From a checkpoint of a small image super-resolution model.
Model: 32-pixel images, norm batchnorm, widths [64, 128, 128, 128].
Training: adamw at rate 0.0017, 16500 steps, batches of 256.
Data: trained on rendered dice on a table, 145000 training examples, 29.1 epochs.
Rows from block 11, named by matrix and row number. Rows with one number belong to one channel. Each number is 128 + 32 x the weight over its row's rms, rounded and kept within 0 to 255. All counts start at 0. Numbers have three digits each.
# convs0: first 3x3 conv (model.decb.1.1.convs.0.weight, 128x128x3x3), inputs 110-119, a 3x3 kernel for each
# convs1: second 3x3 conv (model.decb.1.1.convs.1.weight, 128x128x3x3, transposed), outputs 110-119, a 3x3 kernel for each
convs0.74:125134083093158156158157100096067114110112135138102114140087130132120073149135116110188142135124100118170202128125132134158101146169121113118093155128093178147114156078073159160165096139124129114159149150106179163147116128097080140091082129116116123149124160120139145152
convs1.74:093188191117069114148111130155121136104185166101158116134115094130147121107096108038019078122143139134180132172169153090087129126089142144129172135132147152174155078133088083161140141150122162093096114136109138199149175120150147127112131165147144145131141202186107117150
convs0.75:099154123134126112201147110130107122115133145166159127145119129136050148143104096075123120087098069176156108094146135130152155102176144173160142145225179125156103131052126158120127069113155105174116088128116128063073140169136093107129081109140159038129123098130138120122
convs1.75:183126147126080126128072132138126162118108111162191087146125150157190134169130138090106065177153141159183168130084151065072101116110111153113138111087161147132129103121085150088080130114118086134110145128146148160175151164126125181128100069134154130111155087174167166133
convs0.76:138143150148184193187172221136115147143179175130125107095054143151162154170212163137219158156110131113129149177115147121118098151150135102103118117094100173140128105106148157090150112159119178165174103102109120114133019090090125149128143119143129143115132187120116141108
convs1.76:031067107137098116177220126129010117146154192136121128088090149136132147103109145158189155125094139115086115147113116194156111142138132128091087103175122133156122117152136097120119104089134118102115130143109113102112121107097113165124114161109157152110170115146171186165
convs0.77:131098158141079110120147146096100105132085085126051125124076100129143116147112111152141136097108111118144154099129116161094086183099074115123096069075099111154163103139115109133107103040102081110092087075105096103103142178124144088135115161145078126128112170109110150122
convs1.77:178104120173102170117123159109129136115131109149157120104115090137147105136122137177186167149113159147152137145096089141151107193136078129089123162194108119138123074184153098119160143121129091136154122120164103150190132126184118186137172104106136119120159096186103142100
convs0.78:164094104134109103094152154169075127157119146145189124125162180119141081127127115132137134206192154141168125188106098163099079116124066131144141151170132103133139104140125120109102154097086138099082167071079141123124128137125072151088113134071152060127160084100156112153
convs1.78:123132116086130135156104113156106147159061157138208154151171122099109132132180127136167132147097133102128195132128097097156126148130105117149103082122067121151136140128115178168160095083139127141194170165153120130145019088107050134108138134135169134153161100169165115219
convs0.79:172126138152122084166142148143119124094080142129095159130094091115086105141083121137177111123164179118199166105159178148095134064079123097144106111098129126154139127175143056134165068000127089108138114110140137133141194161124161000154130114128123160136094117101123113147
convs1.79:124094138098151171253097146105105079119166100091151203154114146138151096138124154142141148135058124114122111074124114119158109154106147110146161096130084130095054095115135062076166137067130114106081103150074085139134137100132189078144180123112129173123091106130155142184
convs0.80:139101106101114110125122108166110094134116155109117132170161145059127160093161163077118145129145099099114080119151164171116143163108137165120091162121124142093094115117103112116138155102078120146123057079152122086154162137125093068123082094124199121146133107108191134117
convs1.80:121138127129084128181108158146103140179101152174107131136127138109114223180086149128129099180154065088112126107140148107138185158142182156130120096106175137051097133102112145119127086118081127168097114188158103128106080133157115168093140217179190072109130114190103084117
convs0.81:156097153185099141085108163184140175159067155099178132151150126092051154111159173083112089159125110124183085121084153162180149109113168118111111081118069043119135095110160155200144182204110168119134119091147151131129169133147123121108136101121149143147173173127088143100
convs1.81:138120172096172102119112165103137159129151239117114136141136125116092117147081124139117116209070143125179131105112110072156114167105122112123169112117064161119192069074087196107161185109167148155139166082121150145143113138084145165109135120109147098098102134132085088128
convs0.82:152123176111094140136084101126110118124109136108086118130120166117044122110103145125162137088111119108125110149114050085185183084092115152142135146152124129152110196159127107142177135123165175137130162153144114139140082136108118149149149157118108110148108075089166129133
convs1.82:179197201116127157157147182133117129122153110126123121125166142149148144171162156145137143152110123113131111100124154102147125100086136125122134115094103084072113153150148106082113137158160155153093181147131182131143140168101074052103086171150207220186128150227144208185
convs0.83:143094120158123139108146189172166144099165120097148129112150150117157170132151176134106112093147058146153119089089090126146142097138079159119184116061122172135159136109146148136167115142176132113171120140151127122120139118134126136159170099124139151111146093162158146120
convs1.83:093133079117069131136141121089094136107117144111116142075134086078063123125103139165149129170222078115093090083143169162082165165153172118180139096094120155118133137133105119134133111107116119133130088174134128114110114126136054147157094138114129125122088134119154130145
convs0.84:094131120101102085132170091090141132101047101112110184155133152068193149158154139126088140108129164127146127117142147116138132146140145151143110121097114109146153089098106195135114171156164091069099085127106130143147137145127149157120112117129139066107120148101092145114
convs1.84:128080107071103090123103142178129148173101146108114091141167153095098144101058121114076164121133133149156137157142109092155182113136145110100095163156145093133148136096194145124169164138083155160086132140120116151153140186060132098092114110157112163113082116143151145121
convs0.85:089109142152091197176120178130090098171144177089048054155093108153127112109116103162134156134127145133157134133133057133143159107168153088064084120136096139167154085138113159095126144166132149074132090051100123177186097078139109109093114114127093139162058114082097126132
convs1.85:060001096108086103108126088130097089168172102104074079149159134145121115108113131155164141113070110118081127123137136153195126103162100118108138180143168142152191132120088133068085082099100103093120154085108122084159142156141134144129152118099119100102122081127086110104
convs0.86:170117136112099130200135096148113129144170167123188173143130159129123152102131134095130103134132129150091086163193156131179143132171156101132099121173103129102076180140112160109133085140138191108107104087087127113137101116130104136100116112103132140132082143127107102121
convs1.86:091088119076074103100086105098106090098095114095113124138092083117107109158137128100062091105122086090107111119155112140154164143149141171161138163141149147158145075061114111097114100130106093096090090093117089118104132131120118120123123113128090087110099100096103107093
convs0.87:139156120134156148170195143152086099139135068084080124120094090130070105119152122176124105081122082136114186119099122109164144100134114135110109168117110166104115158131132110105072175062135106087116067102130140051136133084110108096110175099104192207160108204182127152127
convs1.87:066161077093089104111123151187047129136139170178093133139125117066147173096121105097097148128197150183102097143131138111130131121126162129177160081156149125159121104130138090219102144142077087132164093094130139107076105119124169194172118090146138150115121160097117080079
convs0.88:153176144136152158133137091118135114162137157172171141166134139117175154091131147146109105087058074100104080138136118129136087128143108131155160074159156122193180132136153182179114193180134105169167065120141074099133146130087142104141122107153144139116149166108092113157
convs1.88:108117166190131155174137092129152203106135114101138109109072131104069113155124170123095000137158124125142146125094135155096162186156150093141144133082088156151114106055085157138137115151097129169080072160141114128126132162088131096074091121104094112086127131139142169115
convs0.89:094097138169186123145125126152068141093065155111120134069012082093163111125108104071166175076083140165152176137098171133132172186149167046066088134145118152155099141150072116168122129158133094108116114106107123120091102165128122069131102131127122137114164161091130141107
convs1.89:114073101136152143077074082135091127141111128178138170117152126091147134197172130163190182160066129165165168136116090091177143141120088082090153149171142133121121090146113120077112138143112130145134147108100151148141116101117198165159097038132169160143120082139117131073
convs0.90:126165148159146166180140122116084074062043095119153183099177139145190140152116104116124101071125124105129119134111098140125102128115092124132122129145154149128071146143139103119106163131149121119131139101138120094125097117145111091095116068147161114140138144101105113129
convs1.90:164157132116052129122147158114143047140182101142157093097114106144155093142119089082130159077139135096113084174130112158056133089129136092134114165079125152147110080138116092173154122167190099088133089131106105153140113133148143149148126115133170165179155172093169214133
convs0.91:119195168110117136077159154115125129107054186128120138149126134137157134136139140141126119157130138178166123147151184134132152132125199118148145128125140132135164100112118115098091111110106140156130102117151114093132066140166055118147117125157165164204160161202135146165
convs1.91:131147116130169165091079119148146125069125056135136104121115109153142065116125111151116094120121115107111128102128203081099143126134154104104132157172180140140150108152145194159127121089125103127087160105082157127097145129138150167201142156164156134120201133165170098113
convs0.92:132116103139101097133131132125104134126119119149097148205179157148164136165084123136149147116131170123133160159122141177116092157119127147142135170099045131124085080206155062073078053061115122158165065200124063149129138156168156133141158115131105157195177152121153099095
convs1.92:087165099176098087167153118152110164143135121132133139126124204101094215122089122100119179068103189122135123158143073120153120096126152126150091188132107165118136144148138127179137140124118165098170198148168130092179129103095188126075151156141161101158095093086130135142
convs0.93:063130103144115112126112121139151139148136161085095164131108128158089148171143188063111147125138137077076113157105178128154110101165194190126081115140126100115110109171147061136119127117094159168098057081094073053070153156135089119142100115120107143039132137118113180119
convs1.93:062098097141133145117139110115108127124137074175091134144149092177172103161126134170123114101140145104078122119154166146063132075134155106097125117141113104087135112100091121186148092134164126099168149097137158119125125132123124109147110144106152113144116146110176168129
convs0.94:111143160148116127173139115138121103165115119153183240148142124159117060134115105159074151137088145162169156179181159144128173090089084117102089084065121074096115117078097137123098196167119124091119094075145136094097157124109127090113120172139095146099027102092069063121
convs1.94:129098129152092102099132120097125120149118116123089188133095087136154131088090101127096105095132117139171129124114153085093160109128107137122145169077181135130142124149085090141102121155094148132140111111116133161152140124104188094117119155087128152135122165106144130105
convs0.95:161092138185073060131136129158183156060182193129077153104107118090089137134110130158206151159118149141159127068151179121121109083104089165135144104134153118152130153110163053132099129101127032139143100106076148162120063085123083110116128159115132130093118111178138065136
convs1.95:134157187117172161153107130113187197116072105177193088174148146139062109120128133104057057052131164131144176190135167132148118063116127118139130113166109076121164137156216161106155155096142106097110164137158156114202164143199179134115133182123126142176170095160158128115
convs0.96:160067090150119075188164124081153108138132137168107134134104120158052120135089122169149158152145175107169092125139147121194137144143194163136149131158129118117129097154145133105142103101124126148103116129124131151174106101176113145137132097097096182156080125073109117102
convs1.96:074175131057136114073130119133152135137108143142110129094127139166128131111157086125123096081112088115144093121124092152139029141145127123114070155095041145159101148155205130120171089116130162096110180076077193126083149115137174109166126137159141141122089129114090073066
convs0.97:126166180104103227075083181118101135205105135146115111127110153137109111162142166191139124141071152098166117108104112177143128124062105145141176114057120145160169163135154115133145179125089155129122159066122144134128105102134098128092131101094113092102149163142111142119
convs1.97:122106149139117129128056110110154118157189126117174113130165119159171106130125097142104130099012085124139142149164122181192100128111153160084133210199091170114144136128131076117151119093134146089143107063114122094134209144113147039100117067080145174140171174129149078131
convs0.98:141084129114057131134075152059141138154160097122184218179143113196032000176104096118138142162152119083163153105134148104147182074141158140126105170151143113117116099138131126093060159066124133099138127127127116077087164101106141106158148105101129138149092105108109052124
convs1.98:145117140160169126111137185129102153186113063172089072133125148121123112134114123137154113093125116156166118115055115118119150082112143121167184129099208138181219146109142107173131112149103165156145132107139137153105088148114122130122115164151088090148110117128137147088
convs0.99:143104139087093097104105131129094191135134127088101136136120117125108092137109124140123098070111148161121120124168186121127107142154131151128144112129072130143095112124109145152098008080131112087163087121108078113137106096117086156148120161134099102124154134041150100077
convs1.99:164121127083109109142112134184117123121129174159116124084157131081063111140117120109088156181135137123147144158181104124151154134131101148096166078111095157142138125125147106072105115133126187133136196157177138126100134083145195143140182216193143098147197101131147131135
convs0.100:114099148125073099133130100142111186162073153161147146106131165091080106094113098115129124131113136079084140132080118144116108126125141114083077082101077079132125146118069061089104106030165174162104135172106100136153095124058140118095102142157200131152145130124118142141
convs1.100:091108146140164107074110148118105189090064107191171157137135116138134098131115140214194095098125134181088130071018159172139104109226118134160132150137142097086116152064118174153074159155136124104103182104135148091118139154133125127142165091067132123149126086158128141133
convs0.101:172176188119159162148090121083135142134147183123140119143150122193184107129189130124104087079108147208102141152181142104117117124113165123135137159144088133120056156156148184118172114136124112102145053080137124100139148116133145151108126151088131141128113085112120143068
convs1.101:126073135134091135162095125093110108103127124151137146136110085096094083143172089131149158133183148112110148167158100126101126177141099123114103120111097028128111129153204098041152102170137097164213106147165121137147136129134191168115103048176132178098181084161091193120
convs0.102:147101142165188094127094160176141159147209164118108110101073107068031115066068104127118080139136122096099117124149110155124112124090134094155119102111157116102152067118151126121057122153112154126141122068090081043144115093169153060093107083064136123083116140148125152178
convs1.102:117139095188121133136149146128119114114200133108090098092135142107140127155112131151134188103179181140134075140124154151070170116060159129093124171103077131130083098130070078180134131152130162087162104107151079184210155105108165096133126121175080128120124122082076087109
convs0.103:130142146151163160086127213169167180194024155121117161142091116159160145141087118144128126159177141130084155142130138129157127181162157116118147076167056080079065157141145161087082128124109133108148144091067113079076078065122095156125145072123093148090134147164097106065
convs1.103:167101168110131117105113108194166156098083137184170128132071131095195115093141100177127130142127152179150166091135122108106085110161133112119177110085103098158136084132109145148171188148113125146133188116152155138154085098163093158070137070150147171126190134177143128116
convs0.104:097103116075158160067088164101159156054118128111170073131109114112116134106119131134105125125129105170143125141118106120142119132098090125148095126110131113087148161055083099086147127166105108092123072064097096083119096089102181139147149134110149154160133070164116140163
convs1.104:158130151151168164087076078104125131103172111119119119099117103125089087072057100126096120133113108182184182134117135143059086127080179098134185091145137050108093183137199159104124179141183116184173118200166113152067133135180112118131173174141111110102139116078147096090
convs0.105:114136170168146108189134106113124144173141112121122118133111120166133135159122148120128102136147124088086135132118117122094144210163164103121156124182137102102024135181062086135114138109071100101159095142117091099156105129143090116089104132082114133103190102173116107159
convs1.105:157162144098145121125122192097141128147063098126123136158072140132094153159131152046081118074172129112142123140114116107129091149136129156096140144107163131138166142151116074120121116109086139096144115153133125182150137140147192117151169097096124085147099066128138123148
convs0.106:127169128134135135142168107122150137200143143140086161151195157153137163122116126167129160137085122161105118087097093086138123123138141113120130103124119185115137102181111087143140142085130160135100130108130139104082037049047080126103142165149108107104094079132069100160
convs1.106:108142137092176142105103087129098121088023100144128139165110115101095119162152150113087121119116131133107108162128098153157159108118122088145126123146144107166159146150128143157142135173156165169106108133108142163121120130090123122152194176138152123139189135121158119165
convs0.107:199165159091069091103112063091103179116141146123071142159161097183138135155144133100114149153141106085051102101077106091115145139120093133154120150177115165192147151140142171101138096164171098140146075092155119134123146119113107128124114156111118076086152140067119099133
convs1.107:087152133106121112087138111188184178160127151093127134150135108147146153127131144100110115090085105134103095145120102182130130171154161189118155186112098159141119051092096092109083114114136144128108090089096142089125177134068151156111122112112107116106174141163096158084